{
  "encoder_norm_position": "pre",
  "decoder_blocks_per_level": 3,
  "decoder_upsampling": "nearest_conv"
}
Rows from block 6 of the encoder of a small spectrogram autoencoder, named by matrix and row number. Rows with one number belong to one neuron. Each number is 128 + 24 x the weight over its row's rms, rounded and kept within 0 to 255. All counts start at 0. Numbers have three digits each.
After each neuron's rows are labels from the 100 clips, of 14976, where the neuron reaches its highest value: "strongest on" is what is common among them. Only what is clearly more common there than usual is listed. The data: notes from a synthesiser with random patches.
# fc1: MLP up (encoder.blocks.6.mlp.fc1.weight, 384x96), inputs 0-95
# fc2: MLP down (encoder.blocks.6.mlp.fc2.weight, 96x384, transposed), outputs 0-95

fc1.304:106133116139113133139122122160124139125046123098146130133122124110085172131140139147175117091142100117140126134109102144149091129146105110098138122130132140142126144118079169134174134117142117120107124127108109107172134061110101113126133101123118099099131089163094132176149122166160156151
fc2.304:136152126154181149157114111119103106121133106126139126130147173159129062082125125068103133121131170101141176098092116148143156140108115134129138141120134093109116079138121121152089136129138149141122135136120188132101148175138115163139131175145125111125118131130133157097094121139107100119
strongest on: pluck; triangle

fc1.77:110125112152084165154129171121111121142194130121116127130113187127115125159117134112143150131137089173112107130145087097087128089087132124169147134102146134107140124126112173123109130116114089105126140103104090123099111096096180116111128145117142137121116189137109132141150129148144132151
fc2.77:137118152144189098190131124146104132145195142134140124123111075108126168140127120106126132133125095158147130175086156123152126121173135126115116153171138140155125137125114138121182136103132118144127124121138115114146073118148099132158102092076121141125110116129168087145116119114108132114
strongest on: pitch class: B; square

fc1.291:113116151123147126144117130161149113106155142076151140135128167149116129140133134084109122142165153113140104123103116162153098169119106147130141119170186104096112118129162128143139141113127133135097133103125128105097111135112104122040141129123136144185122142131094137173150144121102175097
fc2.291:164132151152124133103148110135105138129096129131104106125107137109143127138131110142124137128121113170112164189129150095143164068144089123125142146149068149125092147109124117133150124091161112110124124106132177054164111092086110146158133159123106148139151124099112168135121121139139129122
strongest on: gate

fc1.192:128135128113131111139114107163111106136161106080193141127105129134130126131093148180124103110118117129109124063135172181118152132149092124153123112114123113152124115108091136114141163130058140119146124111113138122097127127090156091083106110163158156142143152133103094140117131142115145135
fc2.192:126106154124135128117125087125111133157112122162141142120140151122150152146107117144148140159126109137111144208154174101107115104156079142147112186145066186133145129128077130110124101110165098135110095125132141087138081096099126119151129127135143134137127145110132138144122150122163119124
strongest on: gate; drive

fc1.50:109137152154145162146135115109123083113114134074146124135112156131135154098123124124140158146122112134105146191053143124116135143126093123152158123114117132139136125150069115121148128076126117131119116092125108120125093148135100152108159077097145163121116183103108097131109149098131142108
fc2.50:127149116084083101123127124133139158131089112170086128128125155160118135170124128105134132127116143165126090083195108125139127134124148132150124129116085126085123127095137134139079121134134133131124131208127130123117145122103122073157115120180134114135124134130133176101172135130152123121
strongest on: gate

fc1.374:125122148135101161152139123150112123107155146132132113140114072107100197122148131127150124066113101146094140172121106115155120117123110110107120120120130127146138138148130168091139112091116081133111143165095138117154061106110134120109165072155134139100112115140128122121170144094148118124
fc2.374:120123145148102134142129125206111094104154136124160126128140097117135179133131126144128124121127092112132149140134109125125074084129080130120123089109143135138110167174128122114121131138115090128126125104127107132152114104110123137089196118172137117133120124130128125121225127145142130129
strongest on: echo

fc1.17:115129106140117118152134113117150156135075131093118118117156115128166160115120140148134121119111105152140115137162109157149091123109129116133133104120172126122184126120097099141123101140133135117111124208124134107189127084096159090121107074118135106110133108151110076114109095142148152149
fc2.17:118129108099103087210132119082133110113128139111124125123113127149122095117147137108144126131119175128122094063140132128105142116120147132149125140148147103075116096060120142138137110121123138138130142160133135140051181140130132101157110184140133145110119127138131143118106115113110133129
strongest on: pluck; triangle

fc1.81:111140147141137108142113125160093123095115129116138130131125072124087182118145100144166085168123103146134148156125116129159141108093101085106130132123134122144094138141108183119135135139120109097082110111090135086135113058105118123111131134111129128127120113122121200124155143122155141106
fc2.81:118142101117152188127125120111139109179160108119141124119148180122133044111125132082116120134133169131124136096098134141113098110080144128113124096134156084135132091149135117138156132103138151126138125113121139156140156168153102158114179126125135089129131118129129072145097117118108132128
strongest on: gate; drive

fc1.166:163136123110155142140128150100151133125116114140123121155167139099147141125154144133137123128109090124125105137075108126090109072139139137143122157166135112119081144118142129134118125120131141116142145152131143124129143130119135106132175094114118155089144177025112154103110135101170137080
fc2.166:125141129126129131133180130103161143104096119121119146092126093123119134118168153130101141087097152129132121077137092124150123126117140145120113118141132139122102148125142141141240143131093129144138096134130107083127145117115125137127141076130187124171121110106144123109139144113107127174
strongest on: glide; vibrato; triangle

fc1.163:119133139142107092123147138108075143131098129138118123154153131160159134102127157118119127134131170117143100177101142152150102088133157128117090157129122132159088159092128084109104118145127163112120108119097098121112116100106124154169145109122092122088158187076137132101128115142141107167
fc2.163:130148144105112147139130134131115123136165121137157095107131076138141139129140116090108117110106168102152110146127109129139145135148125122173160149116161159083175109134138102119174108103089158129124118125141129156137137154190128134173130079162154153071151127120131096109140119074139111129
strongest on: glide

fc1.354:121170116146144162157121083159110105138079099096110145115161139144160153144113146103136106138142125142124140154095151116079154101145124130099119112101076111128154119174140081119115162152155112132109116099132106080104091138132098142114165127095106106127135166138117123167124090145130114144
fc2.354:136172109135138192147126121179153126159142086132153123118132076140134144121137130171140132127118078139126105132121151118142115143121129145074109064135136099166113129140139119155176125128151135146141139112132092108179114141119131165115121104135125054139122108121105118161151110154126132130
strongest on: swell; square

fc1.76:086141123134120133139126131140134135117123125108144130138182077127024150133118127141135118120138098138126125149093118160110122122125099119131138139118166146142100139093046120130166143112120117150113129128128127134125120080124146143093122134148130118099125097140110088170150128175105159157
fc2.76:117129071121103153117125121101160152179110108148078131140138206139113130146138133105133115109120130141116090100194127117123099107059149139132130097128106123098131115103126136121066116123118120139133148184129116130112130146121144116153136130150132114118125118132117161158125116134067141132
strongest on: pitch class: B

fc1.278:137128117150145156146139211104142123143131130119120120137087156119150115129131106113118136082110152138120106165129124116116133141106146145173137094109150132123144117100120098092061109135137106136123138149139139118214101133116115092120115085135132126115121081098129119082096103099125134143
fc2.278:119110090126120186132126118081162116128140135119138139122146179125132120114123125130126126128126126145139083174135140145120171098046079130127128105130111115151131135113133113140063127131123129120130129105130103123103125202103183177140115145163124093121123126119113134163104129136111123141
strongest on: pluck

fc1.26:181125159146137116150135138116123108075134100106146123108107132091126122172149097145137113144120104087164142103099177157106103134107123156157142129113122139158123113136137150176124117132123162143156134133123160167132145128139143099091097097184138138146089130135080107142148130102094102090
fc2.26:129121182172139157106120115127139138148116141105115134115122189140083125122133137144144124105132133233106139157133150107148142125119128106158121121121101131084115111113127152138118125108133110145172130117110138106127108068069117100146121127103131095142117130117116146106125147167160142098
strongest on: gate

fc1.195:110136147146135133154127119144094129142077136123126143134161110127070120109114143121151129070126093139124152139090122109156162141066114102121133142113110140126117139139124179127074123115115102099110118201116144108111108088113136114131124053113139146123120100105143131146145156132153149116
fc2.195:124128121116109128195118125179114116145218141145130121119155148108135144144128123112129124119123154106114148131112140128127075074170157125120135112104170112127119140164132126120157124119131124114122138118121132137138146098163088114086203113147125128134122111128136106100182156142159124145
strongest on: bass register; gate

fc1.121:102168102162130159154101101150105093141093112095120163098137098155167126153117148106139111126149145163127136151082132084083148106142146095130113134080121112121103092147127117109148170141143090121113100094120112103108100133154097126121153129121123111149152142180137131150119099107169130149
fc2.121:111147114140127173170143110165126124211181102120130128124119096125131106145124137130121130143141073175111107140091164131139141146122141141084112108134118117156135142121121124139141142118130115138115122131122114111164107151149134147098120071116132090138128117117140032156143132135101122129
strongest on: bass register; drive

fc1.258:122116149147150145143147132102117113130103142096140119142157130127129162086128101118154148107111152115124164162117116160119092109072085115155153135111127141121148125123099177101097121165104112101143128133127131131139113121137143137113132136109156156119121071097126107129096140149023147108
fc2.258:132091155091168138129104120115110144116112153100143136115130106130121124078129141108125134136109134145132152138083117120118138148060083131133101141176175135142131147115112112164215124149142132122130132126121147093121129143124138165132128047126131154128126137123110076141115124166117131133
strongest on: pitch class: B

fc1.154:137133129159162159154133110153089131132127127114092115129085132127131123115148171115136142156120125161117125146100144104155178145147134111105112108112119102118123128139127055106105117110167103074100139108130169090146080144078106136110104088123117096109123149153142143121125107104185128128
fc2.154:128128184158170149150118118128085131111155122117134128131125136123145099062130121100117121150113108077123210167062138138140106127136098125115124157113181120159138126147120128130161130111118101126125132148130167132124112108145152143120147075095129178130120134126122128155117121118147126101
strongest on: pitch class: B; square; pitch class: D

fc1.264:101158125152162134153107125110100108129097103100138136108088166140160091089119143108118134121141140097121155135130144172129128135135126115116143107097181105119157097136115187120145145076131118121112103104115175129118114128146106130124157093113112141145149066100128190110120102090135139136
fc2.264:123118130121147138168135135091166110087205123070177142117132154128122141122152134150142130125130130113118147138108137121133112088159104124184114149135164149108119130070113147133037132132106109120112124133137127144132145101138164117126120137145133134136114133126132076112105121113083123120
strongest on: pluck; glide; triangle

fc1.285:112124108110097155131110100136109103132119141138099132124064111155120066183098115131131101113143110137163166065111147116102108097133093147106124128122129098139130124112109114098138137137107143094145162125149124129121101115073141159124102097116155114141139144179110123119135136147064128142
fc2.285:118108123131131143104091120142130133168176116098106149113108164135135115120122121164141095174148131150097147159167068159137113129144115131115083117111095113130171130152139140146065130129082107140102148138093132110156092109089119144162109122102116099099129157104153117139128090113144109130
strongest on: gate

fc1.318:105142132156158108165116127107116070149136109116111151108121125160154111118116121105134143080135149149132137125173136076085154150084125115165137156088122151124151099113116150120154146128113109052132092111130139129116124143165126133124116153130138153158142136146138094089077125094109160122
fc2.318:129118069096113183196135129123185167146109150094147124129106165124119157143114110166121125138127131130123138138066123126120095101157131124083111073183136116149136141130125137129093116119124126135126143104152108137157131107121125151126150119120142075137127140136103087166124114147114115123
strongest on: pitch class: A; triangle

fc1.40:121138140137127137135109123134117098119120162146131201149166157126103126133150115147115172158154110138109147143153150120148130156118112118145144101168083130047090115157107158143161118127098134141124090110123123155086121167110106106139155121123124096124120141105118113101133119191128131092
fc2.40:135129198111150119120132116107099155136162108109157157154116146118138137124167120151099148106115122136122159101115092117156116158187078116170057153127143166095147139122109140138150158111121178120154111139137125093142140111122124105147116111152121161118142120123137130092126101113103131086
strongest on: swell; drive

fc1.274:158098149110133144112167142137160143148123108145071101135110127102130143115122110109141154147110133108108113142115120163120155152109111103109135120093179168175120088132098118104126119141126120136098161129095167108104124161148092099141098148161125182086108090092136105106106123094122115157
fc2.274:121127056117154150128157134129131127118108107165135152193101108151093109159169158100103120137121161157110132078098105131132160122100150106125147104122148144157108133120136093147125152151170132125167130102127136150079159133139088125131125153138130130131145144117099149136124170168129145090
strongest on: echo; pad

fc1.283:157163126120173129125072156122137174139153121139135118179174161108132159113143151135136094121133107134103145144160085109154133123152110093114142114159150116144179137108115089103145120131118091139120115130084167121133134153170096102149157165159125156110145135122142138132126116145163145089
fc2.283:105115132127139163148139146138118118124131123109106159142118053152091148129081117113144162125156132113121122104124140152141131101146127134140106154147137131137138158124134153163157137101166114155095095127149165103147114125182140170162104138147082123172111130114134132095127133080144120199
strongest on: vibrato; glide

fc1.342:130145149134146110118152105097112122130157122139140137146121154118120115109153092115131107152147078179097141084128106121092126165107125120108168120103173145106082177123104126154149162097125116147101173132138136096107129131125102140151133169130068158142150124086097118082114131121127129103
fc2.342:112132160122137129114133129162087111117132107112126116159102101154147124109162103138156112119116113037117168128113051112133149139133097161114137147130083138145104128093119140181158096156147131146134138120147130096125118127137109108128105093133110140113130101098115158110140172102097134109
strongest on: swell; drive

fc1.276:126133110117156105137080137141108134149120147159131154144184144123115130134118178133127169157144119141117122167159139114135139121157143161104169149136114171168129186149107153106133126091157147109073158118123120103090142148119131128137158156176119128128150183097142140137149159155143135124
fc2.276:138160150113102110123142138156113110123165144138133099111145100175149135144132129125120148140159110104147153118095186128144093102155096178130130109106169146127159121126121153157174122100081158098093075149163124132110152130115113095161118114140089151109142127106113103094117102111148095125
strongest on: swell

fc1.125:136150121122117136116156142115090138106115176126132140077160136164122131124143198119154091137110156169130157182152126109142136105140098086083141149133138140116118080133105095145142132154103124106133137110111164106108089140119091129120132131106125128097141189141140145111117121165162117147
fc2.125:121124121089145141147077108130097122123156111144130138156119082151196108131159133116135128180119141090108150104154109151131142151152116157153138133147162146149116116143106136151151123101142154144076103111101110117142154173161116143124101109152128122067174153131131091109147089133125127132
strongest on: vibrato; glide; square